config.toml
model = "contrastive audio-text model"
dataset = "synthesised sound scenes: up to three everyday sounds over a background"
train_examples = 26041
gain_aug_db = 6
noise_aug = 0.01
n_mels = 64
hop_length = 320
input = "log_mel"
spec_augment = true
win_length = 400
tokenizer = "word"
vocab_size = 93
loss = "sigmoid"
embed_dim = 256
encoder_arch = "efficientnet"
encoder_norm = "batchnorm"
encoder_activation = "silu"
encoder_channel_attention = "se"
encoder_depths = [2, 5, 5]
encoder_kernel_size = 5
encoder_stem = "single"
encoder_expansion = 4
encoder_widths = [16, 24, 48]
text_encoder_causal = false
text_encoder_width = 128
text_encoder_layers = 6
text_encoder_norm = "layernorm"
text_encoder_norm_position = "pre"
text_encoder_activation = "gelu"
text_encoder_mlp_ratio = 4
text_encoder_head_dim = 48
text_encoder_fused_qkv = false
text_encoder_bias = "all"
text_encoder_qk_norm = false
text_encoder_parallel_block = false
text_encoder_dropout = 0.1
text_encoder_inner_norm = false
text_encoder_drop_path = 0.15
text_encoder_positions = "learned"
init = "torch_default"
residual_init = "none"
optimizer = "soap"
beta2 = 0.99
learning_rate = 0.0013
beta1 = 0.95
shampoo_beta = 0.99
eps = 1e-08
precondition_frequency = 20
max_precond_dim = 1024
one_sided = false
adamw_lr_other_params = 0.0024
max_steps = 7600
batch_size = 256
epochs = 74.7
lr_schedule = "wsd_sqrt"
decay_fraction = 0.3
final_lr_fraction = 0.05
warmup_steps = 150
weight_decay = 0.2
adamw_weight_decay_other_params = 0
Rows from block 2 of the text encoder of a small contrastive audio-text model, named by matrix and row number. Rows with one number belong to one neuron. Each number is 200 + 20 x the weight over its row's rms, rounded and kept within 0 to 999. All counts start at 0.
Before each neuron's rows are labels from the 100 texts, of 14848, where the neuron reaches its highest value: "tokens" is the input token at the peak. Only what is clearly more common there than usual is listed. The data: synthesised sound scenes: up to three everyday sounds over a background. In brackets: how many of the 100.
# fc1: MLP up (text_encoder.blocks.2.mlp.fc1.weight, 512x128), inputs 0-127
# fc2: MLP down (text_encoder.blocks.2.mlp.fc2.weight, 128x512, transposed), outputs 0-127

tokens: "," (47); "doorbell" (15); "vacuum" (12)
fc1.268,213,182,198,138,231,221,212,225,226,202,192,187,229,210,196,202,202,176,213,213,137,221,171,205,181,224,226,159,213,183,235,206,234,202,179,204,185,199,201,189,212,225,211,229,179,157,194,223,191,184,203,188,210,223,203,184,195,153,152,185,191,218,214,179,211,238,173,219,206,196,218,202,180,199,197,206,174,180,181,196,182,179,213,184,234,197,177,187,198,174,217,224,176,210,208,200,194,206,229,198,190,189,203,191,229,211,201,179,194,200,189,197,227,187,209,202,199,183,236,191,192,206,224,196,163,201,209,211
fc2.268,212,208,192,236,187,191,215,174,188,207,203,216,184,194,187,210,230,208,221,179,233,203,218,222,234,211,204,239,204,217,183,219,187,199,194,192,209,234,221,208,205,196,226,156,218,232,208,146,178,229,224,194,172,200,183,220,205,202,227,209,195,208,209,199,200,190,222,206,200,216,177,203,187,250,222,201,189,211,188,169,195,245,190,205,184,160,222,242,205,193,176,207,234,184,199,213,192,174,178,224,234,195,197,186,169,213,186,215,190,210,203,239,203,202,199,190,165,234,177,197,210,200,167,177,205,206,190,178

tokens: "siren" (58); "over" (21)
fc1.151,183,188,185,181,210,205,207,179,182,210,171,185,197,225,161,176,199,177,186,185,191,195,228,199,236,198,177,232,168,233,174,195,194,223,218,202,208,206,196,203,211,189,181,186,213,217,182,234,224,210,187,188,197,212,198,226,165,196,217,242,203,216,176,187,192,159,134,217,190,191,156,216,234,176,233,201,222,220,214,174,206,184,200,196,202,207,201,160,222,205,193,176,211,175,171,189,173,216,189,197,210,200,181,201,242,178,197,205,222,172,190,212,209,186,215,202,189,181,213,221,209,185,223,196,239,207,197,221
fc2.151,186,199,192,204,228,174,239,217,170,185,200,199,172,179,226,194,202,143,212,196,190,216,240,217,214,184,188,191,163,225,200,164,216,226,189,189,218,211,200,185,213,216,188,157,200,183,243,205,219,210,192,209,173,192,204,215,223,203,215,221,216,182,202,210,184,209,238,171,190,219,234,215,186,193,203,201,232,213,208,193,211,193,217,158,192,219,195,219,224,196,220,202,174,201,208,218,177,197,180,214,192,181,193,206,245,186,178,175,190,232,178,209,206,217,183,215,178,232,199,223,194,230,228,195,187,207,181,154

tokens: "snoring" (15)
fc1.496,205,200,163,177,197,258,203,221,202,184,193,164,211,183,175,224,189,198,241,189,202,208,166,180,221,167,233,206,225,201,220,161,190,212,209,221,193,200,199,214,206,193,159,207,171,191,217,211,198,211,176,214,203,203,215,195,211,209,219,164,183,205,189,190,208,187,195,189,195,175,199,222,177,170,185,205,208,176,184,229,214,191,208,170,208,176,175,177,171,211,213,203,200,199,223,214,235,197,183,182,210,198,162,164,211,207,203,177,194,206,180,180,239,172,196,214,210,170,255,214,189,223,219,217,221,215,189,230
fc2.496,198,191,205,228,205,167,143,193,192,197,176,226,182,185,205,219,206,192,166,206,187,187,223,207,209,199,173,227,192,197,181,211,178,197,171,175,230,235,162,200,223,195,226,197,216,204,179,201,192,217,200,210,210,191,168,202,176,186,183,223,208,220,189,197,192,217,193,214,222,182,193,181,227,188,206,179,182,161,210,183,202,202,194,184,203,213,210,205,251,207,203,179,173,203,173,198,209,169,175,209,204,234,202,218,239,207,232,173,191,218,205,224,152,192,187,191,202,193,135,178,216,182,187,174,215,223,198,185

tokens: "zipper" (26); "thin" (14); "room" (11); "clipped" (10)
fc1.231,190,194,214,221,233,225,187,159,188,217,224,206,214,198,205,207,193,233,227,207,206,158,207,173,209,192,230,197,212,226,206,187,174,182,211,180,224,167,206,177,211,228,217,197,222,199,185,202,217,152,245,216,189,179,218,195,199,194,191,203,202,186,233,238,222,192,175,212,224,218,187,189,203,227,192,216,193,201,177,174,191,221,219,188,191,174,212,196,212,181,220,233,201,210,198,213,214,212,183,190,192,192,195,216,184,190,191,241,251,195,220,184,180,184,214,216,189,188,233,218,185,208,201,189,152,251,171,209
fc2.231,214,192,177,179,182,182,236,216,205,202,228,187,183,210,189,194,249,206,234,192,199,224,216,196,195,197,183,223,200,201,214,217,176,201,210,190,187,200,175,205,222,205,247,199,156,180,203,209,194,209,156,196,212,180,185,214,185,194,184,209,203,207,200,172,163,187,223,179,206,214,186,163,212,200,193,177,210,201,217,233,200,189,203,205,200,198,242,178,192,186,229,196,189,268,192,185,192,199,181,199,172,210,187,177,224,196,198,183,165,205,187,182,211,166,191,190,205,154,185,165,198,263,211,190,181,197,196,206

tokens: "then" (68); "chatter" (14)
fc1.35,156,189,178,205,167,190,141,216,187,187,218,208,191,173,213,220,200,210,179,185,185,218,228,197,158,198,202,206,193,250,220,230,200,233,146,213,210,183,197,190,182,187,215,216,208,196,193,169,228,205,172,189,229,173,179,198,196,197,176,176,201,195,190,168,232,197,165,206,195,229,213,208,157,204,184,214,221,221,181,200,201,222,204,179,196,220,230,212,205,184,211,222,204,200,234,187,195,226,183,207,191,210,188,198,167,195,187,225,212,216,185,215,217,177,191,192,160,182,216,220,199,179,178,198,189,212,198,225
fc2.35,206,232,220,176,218,213,231,172,219,207,222,228,188,235,223,214,216,229,218,206,199,167,185,188,229,193,200,202,198,176,177,174,189,214,224,201,194,184,200,207,196,190,187,200,188,213,237,181,192,216,208,182,151,222,230,187,179,195,219,236,204,205,192,213,165,206,191,186,219,181,150,182,224,202,206,204,198,178,219,164,196,218,172,207,202,211,161,185,207,216,192,201,179,198,191,187,225,201,202,203,222,210,178,197,214,199,169,166,233,187,197,227,169,201,205,217,208,192,199,152,169,209,246,179,185,172,185,185

tokens: "snoring" (52); "explosion" (25); "mooing" (7); "fly" (7)
fc1.316,222,213,211,216,203,165,158,201,202,224,194,191,215,179,193,218,204,221,230,212,185,177,182,184,207,173,208,224,201,218,202,216,214,232,224,192,207,218,215,208,215,214,129,227,221,210,192,197,207,204,174,222,161,243,230,194,182,186,199,207,216,166,219,172,232,194,206,184,209,203,222,178,185,222,148,230,211,201,189,197,209,177,208,194,201,173,186,193,186,171,217,195,216,223,189,167,216,203,190,161,166,195,209,209,207,201,205,211,174,160,207,227,199,181,176,200,187,188,182,198,220,194,192,218,161,209,214,198
fc2.316,188,205,188,226,212,248,195,230,194,173,199,214,195,224,208,224,191,208,201,212,178,201,205,212,230,192,179,226,226,204,192,202,174,206,202,197,169,205,189,205,188,192,229,190,226,181,213,202,234,209,200,195,206,176,185,201,215,196,191,222,169,229,233,229,192,168,213,162,223,207,177,220,181,184,210,237,243,209,192,233,186,209,233,226,204,228,200,202,183,234,209,186,211,235,207,175,228,202,210,194,227,226,181,225,206,201,218,184,175,249,223,191,195,186,214,208,190,225,161,218,160,205,206,189,180,213,172,218

tokens: "zipper" (29); "coughing" (19); "quiet" (16); "coin" (14)
fc1.498,210,202,162,225,168,225,218,166,199,209,239,194,184,217,197,201,192,209,210,197,210,226,192,196,221,211,178,203,201,196,219,204,201,175,226,192,191,186,226,210,205,213,165,194,196,190,183,187,229,177,192,167,195,213,210,213,208,198,222,199,185,176,187,173,193,207,206,217,185,175,197,208,177,171,183,218,210,185,217,206,215,189,224,204,185,179,188,209,157,191,227,224,189,204,206,213,210,244,205,180,200,218,178,188,215,249,253,208,215,216,183,184,202,265,162,220,175,208,213,209,194,207,177,201,247,195,227,238
fc2.498,192,207,214,221,200,220,195,186,201,197,192,214,230,207,217,204,187,196,213,232,200,207,147,208,178,186,227,220,200,184,190,202,233,188,211,213,214,220,182,197,226,178,240,215,178,177,194,197,173,188,199,221,204,189,196,229,205,221,180,228,220,207,184,216,235,226,224,188,179,160,232,189,242,219,181,194,193,169,211,241,185,202,207,189,188,191,193,211,223,214,205,223,194,218,190,215,202,186,245,204,213,200,211,225,213,172,196,192,203,203,217,170,228,178,216,155,162,205,167,204,225,173,192,155,171,206,187,218

tokens: "a" (62); "muffled" (34)
fc1.484,202,183,205,197,218,206,224,221,216,247,211,185,176,218,217,169,191,216,211,202,173,192,174,187,175,205,193,241,178,161,205,198,220,221,185,203,172,186,200,171,201,187,220,233,191,214,198,191,169,205,213,205,223,193,191,221,218,206,212,195,190,208,167,218,193,176,219,203,146,199,208,174,211,176,190,190,199,186,210,210,214,190,184,193,241,192,203,198,191,245,190,183,203,203,152,220,224,220,216,205,195,128,190,226,220,184,197,210,198,206,195,246,220,182,206,223,231,196,190,184,175,215,184,205,187,200,206,233
fc2.484,206,196,173,201,193,196,199,187,179,205,212,213,185,171,200,212,168,201,204,172,224,206,192,215,173,168,197,166,236,186,233,204,204,165,198,212,219,177,181,213,224,183,208,165,199,199,190,210,222,194,213,191,205,203,194,209,191,198,190,215,213,166,204,185,212,239,196,204,218,220,220,176,205,243,192,214,201,180,172,197,195,237,187,210,162,217,251,203,183,197,169,206,243,221,188,179,204,224,210,203,219,226,238,162,168,224,182,188,161,211,181,154,182,202,217,168,185,212,207,195,203,199,224,212,231,185,194,186

tokens: "mooing" (30)
fc1.171,210,190,195,193,230,142,155,216,229,166,158,218,229,233,166,212,202,201,200,182,220,244,190,180,216,220,194,197,199,163,194,179,187,201,242,218,213,206,225,216,162,230,220,216,215,184,199,194,184,224,187,212,194,201,202,197,208,218,165,203,214,164,219,227,214,220,174,178,202,169,169,217,175,160,180,173,195,219,180,197,208,206,175,184,209,185,177,213,207,199,190,204,200,198,161,194,206,204,186,193,199,204,173,237,186,195,202,180,191,226,204,189,194,203,188,205,176,197,204,202,180,210,228,235,203,204,189,204
fc2.171,184,228,206,194,204,200,212,240,194,216,197,213,202,182,226,190,227,246,194,222,187,187,229,177,203,246,202,193,212,172,198,228,212,232,170,186,219,170,205,203,158,184,216,185,164,205,185,244,201,199,190,204,205,186,186,222,216,202,202,242,205,187,202,145,218,250,213,202,230,207,225,182,169,213,226,176,193,188,199,187,210,196,208,184,204,166,224,185,205,211,184,218,204,195,212,181,167,176,212,193,182,230,177,203,187,217,207,221,237,193,193,223,200,176,210,185,215,181,206,219,167,217,221,209,199,187,197,209

tokens: "a" (78); "room" (15)
fc1.441,188,204,204,195,176,192,170,216,186,205,196,207,207,226,196,174,172,158,221,191,213,155,213,191,173,210,186,228,190,223,168,163,202,206,217,205,177,205,182,228,188,244,184,192,226,200,204,199,195,143,185,200,218,225,194,217,206,214,249,199,206,217,199,201,231,213,201,184,188,158,207,160,187,208,207,207,199,209,192,210,200,199,206,190,204,215,168,175,180,188,220,206,219,184,216,158,209,200,224,192,193,155,217,210,193,216,231,230,185,209,175,209,214,187,209,214,214,211,184,208,194,174,240,216,219,208,238,169
fc2.441,197,226,197,232,193,197,178,205,205,225,207,193,160,204,242,220,228,189,158,199,244,192,189,179,215,174,164,183,195,193,202,195,204,182,197,214,204,188,203,173,222,172,191,214,194,186,206,197,178,220,194,222,184,212,212,206,202,180,150,169,188,197,221,206,190,206,211,175,178,190,195,223,196,193,183,232,226,216,205,204,209,186,193,188,193,202,226,198,199,196,205,168,157,173,186,216,211,180,226,199,192,219,168,222,197,165,199,185,216,184,240,230,247,203,173,197,171,204,180,172,192,220,210,173,179,154,182,218

tokens: "a" (44); "room" (44)
fc1.464,216,191,159,214,188,215,196,201,186,209,208,232,203,206,210,235,180,229,207,160,211,230,207,209,222,178,213,180,192,233,217,205,212,208,193,235,175,173,210,215,217,206,215,184,197,178,218,191,196,206,190,191,192,212,219,185,187,199,169,208,226,230,180,179,217,211,234,185,193,210,144,213,175,185,207,202,193,208,194,251,212,226,174,206,201,191,201,209,237,188,200,208,185,143,211,252,205,217,170,188,196,202,177,165,177,179,206,227,163,181,193,192,202,188,190,200,177,191,221,222,212,198,225,186,196,180,193,235
fc2.464,199,208,230,186,216,164,239,189,226,167,210,205,196,221,238,207,194,175,206,235,224,204,181,190,191,200,212,205,213,191,190,205,196,179,180,208,204,200,162,213,177,179,187,221,240,227,220,197,222,191,218,204,215,182,184,194,214,169,220,214,187,207,234,199,178,218,173,207,220,168,255,205,225,223,198,233,234,191,184,182,199,168,204,204,220,207,191,182,192,207,205,193,183,202,209,195,184,196,197,207,211,208,201,213,233,244,168,179,249,208,194,233,208,230,178,187,196,197,186,157,171,197,182,214,186,192,188,174

tokens: "a" (38)
fc1.27,192,240,216,194,197,154,193,218,215,233,180,202,188,199,197,207,211,202,210,204,233,194,146,179,177,193,203,166,233,198,242,204,223,222,220,202,215,206,205,195,195,186,221,179,209,233,163,184,176,202,179,212,216,201,197,175,177,229,189,210,223,192,229,187,222,204,181,229,201,192,179,211,189,233,202,221,221,232,185,205,221,178,194,161,201,188,185,200,172,199,205,197,174,204,207,174,201,228,216,227,181,188,209,196,192,199,200,174,202,219,197,221,192,172,216,175,219,229,221,207,215,191,206,211,180,247,259,193
fc2.27,224,166,191,202,206,217,209,174,176,172,188,215,193,217,195,188,195,193,164,226,185,196,219,221,197,204,184,207,185,217,190,191,182,193,138,188,171,183,213,197,232,192,195,219,170,166,220,196,227,213,215,203,174,178,204,234,216,222,215,200,161,221,181,211,191,229,217,198,223,240,194,149,162,175,193,213,200,183,221,195,198,217,214,224,198,201,192,190,188,170,169,205,210,184,222,212,204,161,193,191,200,211,219,195,199,210,198,214,213,174,200,185,211,222,173,236,201,178,203,174,204,215,188,230,223,151,176,217

tokens: "zipper" (55); "phone" (15)
fc1.64,203,219,188,222,173,201,219,166,214,170,209,184,236,190,217,206,195,252,188,187,185,181,208,215,196,204,237,196,193,207,237,182,207,212,213,209,247,188,233,160,212,222,157,183,215,192,211,179,234,201,207,204,188,182,204,218,233,219,216,206,212,215,194,217,190,169,207,208,208,209,213,215,188,190,207,193,189,198,189,212,189,210,216,200,196,205,197,215,173,184,230,219,174,175,179,213,184,200,220,188,211,245,159,182,190,243,181,179,207,213,232,204,224,209,218,197,158,204,194,200,186,187,212,187,200,202,161,252
fc2.64,201,239,204,199,207,209,199,211,171,234,202,196,208,194,195,171,238,185,179,200,199,221,196,167,178,192,179,202,206,189,212,223,197,212,209,231,174,231,181,175,203,172,187,205,207,209,216,170,198,152,187,172,230,198,199,213,171,179,179,240,222,210,187,190,191,212,188,229,195,225,218,195,211,197,207,218,188,216,218,173,171,222,163,188,218,192,207,202,203,202,190,208,201,188,191,167,169,189,197,225,215,222,173,219,203,213,198,210,185,140,169,237,158,206,184,182,228,188,247,173,198,205,206,215,217,226,198,201

tokens: "," (86); "over" (14)
fc1.162,205,206,186,170,188,188,201,170,207,236,193,174,212,186,193,157,199,194,185,184,193,190,203,215,217,169,221,201,179,207,199,197,237,227,248,221,214,205,226,215,169,194,169,184,205,170,208,230,184,208,178,204,180,192,234,153,203,198,216,208,184,222,207,201,188,199,209,201,181,206,193,187,159,221,221,176,165,222,226,195,166,212,190,189,193,199,171,183,211,192,213,179,245,204,231,199,208,213,195,229,223,209,192,189,184,166,203,160,216,163,180,171,231,206,177,187,192,193,195,164,185,188,219,195,211,223,198,182
fc2.162,238,192,222,193,205,189,173,176,196,224,193,234,235,179,202,207,185,204,217,177,204,197,222,161,197,238,234,208,187,175,196,170,162,195,178,210,231,163,181,235,210,184,195,222,229,190,175,211,207,237,165,194,200,201,217,181,235,221,205,199,199,181,200,199,181,211,204,229,164,197,210,223,191,183,207,184,205,194,210,199,206,201,165,224,197,202,199,214,214,196,201,199,196,213,212,204,183,219,208,221,189,194,179,202,198,240,177,185,160,193,228,177,217,226,218,157,188,183,201,183,232,210,200,190,190,225,251,225

tokens: "mooing" (34); "drum" (18); "knocking" (15); "clipped" (9)
fc1.39,225,200,187,171,238,228,178,219,224,220,203,202,159,240,233,218,206,220,171,190,175,184,196,207,225,190,170,198,180,178,207,222,181,189,165,204,224,188,245,221,203,183,200,161,203,204,229,209,186,185,236,247,197,203,211,162,228,183,210,210,201,211,169,178,195,223,221,190,218,215,182,204,207,208,189,192,173,198,205,178,209,205,182,190,220,174,173,189,252,192,196,223,212,215,192,166,210,198,188,200,145,193,192,176,203,226,204,203,218,181,205,192,192,208,196,213,220,189,181,197,207,175,217,186,216,196,223,198
fc2.39,205,158,218,200,190,156,184,194,207,180,203,206,194,198,170,191,192,190,220,208,251,232,209,201,199,182,192,197,197,225,167,197,218,203,207,209,179,245,178,213,205,180,241,208,193,182,187,179,207,229,192,194,211,201,212,235,188,174,189,198,212,169,196,197,215,209,204,207,231,169,197,181,204,221,207,218,199,205,200,200,187,205,192,203,171,214,167,220,199,214,183,223,217,212,221,196,134,224,172,177,203,190,205,176,176,216,231,195,186,242,218,212,219,173,219,190,209,233,190,203,215,239,205,177,175,234,169,207

tokens: "a" (53); "in" (12); "speech" (9); "helicopter" (7)
fc1.235,228,196,199,178,200,195,196,207,216,223,204,212,171,220,211,189,199,210,201,232,219,187,245,184,193,231,198,222,223,228,203,221,214,202,214,179,138,197,209,192,233,206,223,188,169,221,196,228,222,190,219,216,199,216,174,202,196,245,183,187,178,205,211,205,189,212,210,213,188,198,149,209,183,198,191,166,211,199,186,199,170,178,217,203,211,177,197,176,228,204,196,201,206,207,193,189,227,186,204,193,227,193,209,195,157,212,189,187,193,199,198,212,207,153,190,139,180,164,190,213,208,189,174,192,174,226,177,241
fc2.235,207,201,192,196,224,205,215,199,238,208,185,210,201,148,195,218,200,174,189,188,194,206,230,213,169,209,236,172,196,184,223,162,183,185,182,178,196,177,174,234,203,184,201,167,199,198,192,179,198,190,209,214,208,205,176,195,196,202,192,224,199,177,218,225,182,188,182,199,187,163,261,213,236,185,206,183,157,194,196,206,221,201,210,204,167,226,225,180,186,217,171,226,242,221,187,198,180,173,192,196,175,182,197,211,236,196,177,157,209,190,172,215,202,211,207,213,171,208,209,215,234,211,193,202,206,182,174,193

tokens: "siren" (50); "meowing" (22); "fly" (8); "barking" (7)
fc1.15,208,185,223,210,193,184,228,185,206,208,200,207,188,198,169,156,222,179,193,186,200,157,203,232,226,195,183,181,182,193,188,203,237,196,188,229,235,194,231,205,216,202,210,211,170,209,218,193,205,199,225,229,179,200,219,166,157,189,201,213,219,213,219,175,184,216,173,195,218,203,182,187,221,216,194,206,197,202,155,201,159,154,200,163,202,214,173,195,194,184,178,203,196,216,199,207,215,188,218,158,198,236,246,227,194,190,212,183,192,188,217,211,158,213,169,214,211,193,206,192,188,213,207,197,173,194,215,240
fc2.15,179,223,173,192,202,188,205,205,213,206,193,205,166,186,172,211,198,178,186,167,231,205,184,166,217,206,225,202,199,231,163,149,184,229,213,204,190,170,213,172,195,222,223,203,219,197,211,207,182,146,218,182,222,182,164,186,181,228,203,187,206,177,183,207,213,172,216,224,191,222,171,221,167,196,218,175,200,190,209,214,194,265,193,195,198,221,193,221,210,193,201,182,214,182,183,220,190,190,202,240,194,216,190,193,187,203,187,208,180,208,178,182,235,173,195,227,182,197,172,205,246,188,200,208,184,197,187,200

tokens: "then" (89)
fc1.455,180,201,195,173,188,199,224,214,200,186,236,202,198,236,191,206,175,190,226,179,199,180,227,198,233,151,187,203,197,211,213,222,202,191,232,226,211,218,184,224,190,182,178,187,179,217,212,207,190,208,221,204,197,156,199,220,179,198,228,200,220,214,203,219,208,179,198,210,211,169,190,262,155,207,192,215,189,204,191,230,191,194,215,217,191,201,216,194,190,157,198,212,175,197,184,191,216,198,203,231,160,190,256,210,175,188,167,219,183,175,209,252,211,213,200,201,193,172,205,212,201,169,204,212,211,223,192,195
fc2.455,226,199,206,224,216,207,205,193,187,189,206,190,209,178,198,159,186,202,153,183,178,160,168,191,196,206,223,207,186,196,211,148,226,180,176,199,218,209,209,179,201,187,208,182,159,196,252,195,196,188,203,204,193,203,220,181,192,232,202,214,198,182,233,214,204,226,193,203,191,187,212,180,202,204,180,213,213,184,203,185,225,203,214,200,237,230,194,218,214,236,166,229,217,208,227,214,182,219,209,213,246,194,168,233,217,199,219,204,197,200,225,201,152,190,187,170,180,196,198,181,171,216,214,234,214,202,166,182

tokens: "mooing" (81); "muffled" (10); "buzzing" (7)
fc1.332,240,208,183,217,198,169,217,179,224,221,193,211,221,188,182,199,177,218,233,184,205,232,198,188,203,173,193,212,208,207,172,200,190,167,210,197,187,176,209,201,194,203,233,175,212,235,206,182,189,209,171,180,209,193,203,204,207,204,196,204,242,248,198,215,202,210,157,156,167,172,198,164,198,208,215,217,199,206,173,202,179,189,201,192,198,209,189,190,227,171,244,200,189,216,182,177,249,181,195,181,202,175,190,194,160,169,184,208,193,210,193,193,200,196,248,182,216,242,188,217,226,220,204,218,190,185,208,207
fc2.332,204,181,229,200,222,196,169,195,184,199,215,221,202,194,241,210,205,171,212,170,198,197,233,185,196,182,215,194,200,233,247,213,223,232,166,204,205,211,196,207,210,194,196,226,229,181,200,178,192,194,238,224,190,198,154,210,250,222,187,220,181,180,195,205,165,183,224,185,233,208,201,176,165,195,221,186,241,183,219,203,223,203,182,210,194,187,209,199,206,222,210,152,197,193,195,238,182,212,198,199,197,213,227,211,219,189,247,197,225,230,216,217,201,207,174,214,198,190,227,204,208,183,211,219,190,176,176,192

tokens: "a" (73); "room" (8)
fc1.334,217,200,201,173,225,173,199,220,236,195,191,173,159,193,178,207,211,185,217,214,213,176,205,230,243,202,209,217,206,201,184,225,224,210,160,204,220,171,182,204,184,206,214,179,178,198,171,161,204,209,202,207,170,219,180,227,184,206,170,189,199,202,180,213,209,210,164,172,184,219,194,206,178,166,181,176,183,190,187,239,238,178,171,204,245,201,191,222,206,229,156,171,201,168,184,201,190,209,188,197,190,198,202,203,195,212,190,175,195,182,225,195,185,229,208,217,201,207,224,187,207,177,223,201,196,221,198,154
fc2.334,192,205,181,185,197,221,195,221,163,238,178,204,198,243,237,179,193,152,212,206,156,213,237,184,206,191,199,187,218,208,186,217,151,212,210,191,180,198,213,214,200,204,201,173,208,188,215,227,164,204,164,215,211,211,223,217,197,229,221,178,187,198,216,192,179,191,213,180,206,212,210,198,191,199,221,225,189,187,216,182,188,185,216,174,186,211,202,231,160,195,230,226,206,232,187,220,187,163,192,203,229,167,210,175,186,207,209,198,179,226,203,222,189,176,203,185,185,168,187,207,199,216,223,179,224,170,163,195

tokens: "then" (23); "car" (22); "barking" (21); "frog" (7)
fc1.45,170,195,211,221,175,178,226,161,215,226,206,227,240,203,175,214,206,206,175,197,208,220,198,180,199,213,204,161,195,181,159,206,185,198,237,189,189,192,211,183,213,184,193,200,192,213,196,203,187,188,206,196,179,215,222,194,180,197,214,220,171,189,173,186,190,180,215,208,237,216,191,242,184,196,171,177,172,197,187,211,192,206,162,205,218,228,203,241,214,202,170,199,200,214,245,191,220,219,211,201,225,205,187,215,205,229,217,175,188,232,215,234,148,202,169,209,243,195,200,191,213,211,178,210,177,204,235,206
fc2.45,228,203,192,181,141,201,196,215,206,219,201,192,175,203,195,218,194,215,184,180,184,191,201,169,217,187,193,187,212,196,224,229,172,209,199,173,173,208,221,205,212,178,224,207,205,201,176,216,207,168,196,194,204,172,191,201,206,231,172,213,183,182,217,176,196,215,231,213,194,193,173,187,197,211,188,242,179,193,195,230,210,212,208,181,202,176,167,182,182,174,205,187,191,206,171,218,144,162,239,176,214,215,159,188,220,165,182,200,167,190,191,196,225,167,209,181,249,191,199,203,181,214,216,225,175,191,201,216

tokens: "a" (82); "room" (14)
fc1.106,204,212,208,217,158,208,186,209,216,224,193,203,201,201,199,210,187,206,201,198,197,177,247,230,158,195,214,206,189,188,207,192,186,202,208,222,217,168,187,216,168,201,192,175,179,227,196,163,200,208,207,198,186,209,217,188,179,228,175,200,207,190,216,190,190,237,176,233,212,178,216,177,223,239,210,188,222,206,190,171,188,191,167,184,195,190,222,180,186,231,179,190,176,202,215,169,215,225,225,200,187,183,214,159,186,233,242,190,204,172,180,219,167,234,164,243,199,190,167,224,220,189,194,201,173,195,205,188
fc2.106,197,193,199,214,252,205,187,197,195,167,196,181,182,232,230,207,205,189,186,209,226,231,186,168,211,207,185,200,247,211,190,191,178,240,218,197,166,203,217,201,199,169,182,220,199,168,184,194,194,164,183,165,230,188,208,220,182,182,224,188,189,206,170,232,198,151,241,218,194,183,158,190,186,169,192,192,192,197,177,198,225,205,228,193,178,215,192,190,179,200,205,200,217,197,194,200,208,190,187,180,202,208,160,213,203,191,212,196,199,216,202,168,228,187,192,153,183,189,205,158,193,215,227,216,209,203,172,199

tokens: "then" (68)
fc1.101,207,180,202,178,176,174,193,216,236,191,222,203,213,213,228,164,192,201,203,195,185,201,200,195,209,205,202,200,199,201,213,204,220,208,219,209,212,261,210,194,189,171,195,213,194,188,186,188,221,224,193,201,183,220,206,184,211,230,233,216,189,215,189,199,227,228,174,181,213,187,223,236,193,190,177,191,164,230,218,183,200,207,169,148,201,183,221,150,180,196,239,170,197,205,220,171,203,187,207,231,223,213,242,200,178,186,213,195,187,189,202,211,203,201,169,210,179,207,216,198,150,218,201,212,180,165,159,207
fc2.101,178,213,218,168,189,236,206,193,212,231,190,179,183,167,186,200,194,203,203,205,199,195,209,204,179,192,215,202,187,180,193,208,204,171,228,165,206,208,220,183,187,208,191,210,230,209,216,165,167,224,198,189,236,208,200,212,202,173,189,176,173,205,193,190,183,216,204,204,199,214,168,204,185,197,219,209,190,201,209,240,160,202,230,227,190,245,183,261,204,164,171,185,224,224,178,234,188,188,207,212,197,213,186,207,200,172,234,184,194,186,152,188,195,178,233,220,205,182,195,193,203,168,197,184,214,231,236,204

tokens: "," (86); "over" (13)
fc1.233,162,193,200,187,183,195,185,215,212,211,174,177,166,176,195,176,218,203,145,171,184,219,198,224,223,222,176,210,164,207,227,216,244,183,218,205,220,222,247,201,206,196,186,166,203,198,181,218,222,201,181,171,197,194,179,198,197,164,233,240,204,187,197,194,185,192,186,191,194,162,168,201,192,184,203,216,184,204,229,203,194,196,177,174,197,175,196,169,196,172,245,189,212,215,206,210,209,216,198,216,229,220,185,202,188,174,170,168,222,214,191,207,192,197,184,169,223,207,184,179,183,196,235,190,208,192,194,217
fc2.233,191,210,234,173,177,203,184,193,219,235,189,163,181,186,175,203,185,182,211,163,186,187,180,217,206,193,220,208,195,181,214,181,191,186,169,208,203,211,171,207,202,224,184,210,200,184,206,199,244,242,184,222,161,175,183,196,220,232,195,202,204,183,225,212,209,235,204,178,185,210,226,167,202,215,185,164,187,188,234,223,176,204,207,184,179,202,186,228,203,199,192,186,175,182,208,212,173,181,185,197,223,179,202,206,199,220,173,192,189,216,218,199,138,185,172,193,211,192,216,175,200,202,154,201,211,226,159,216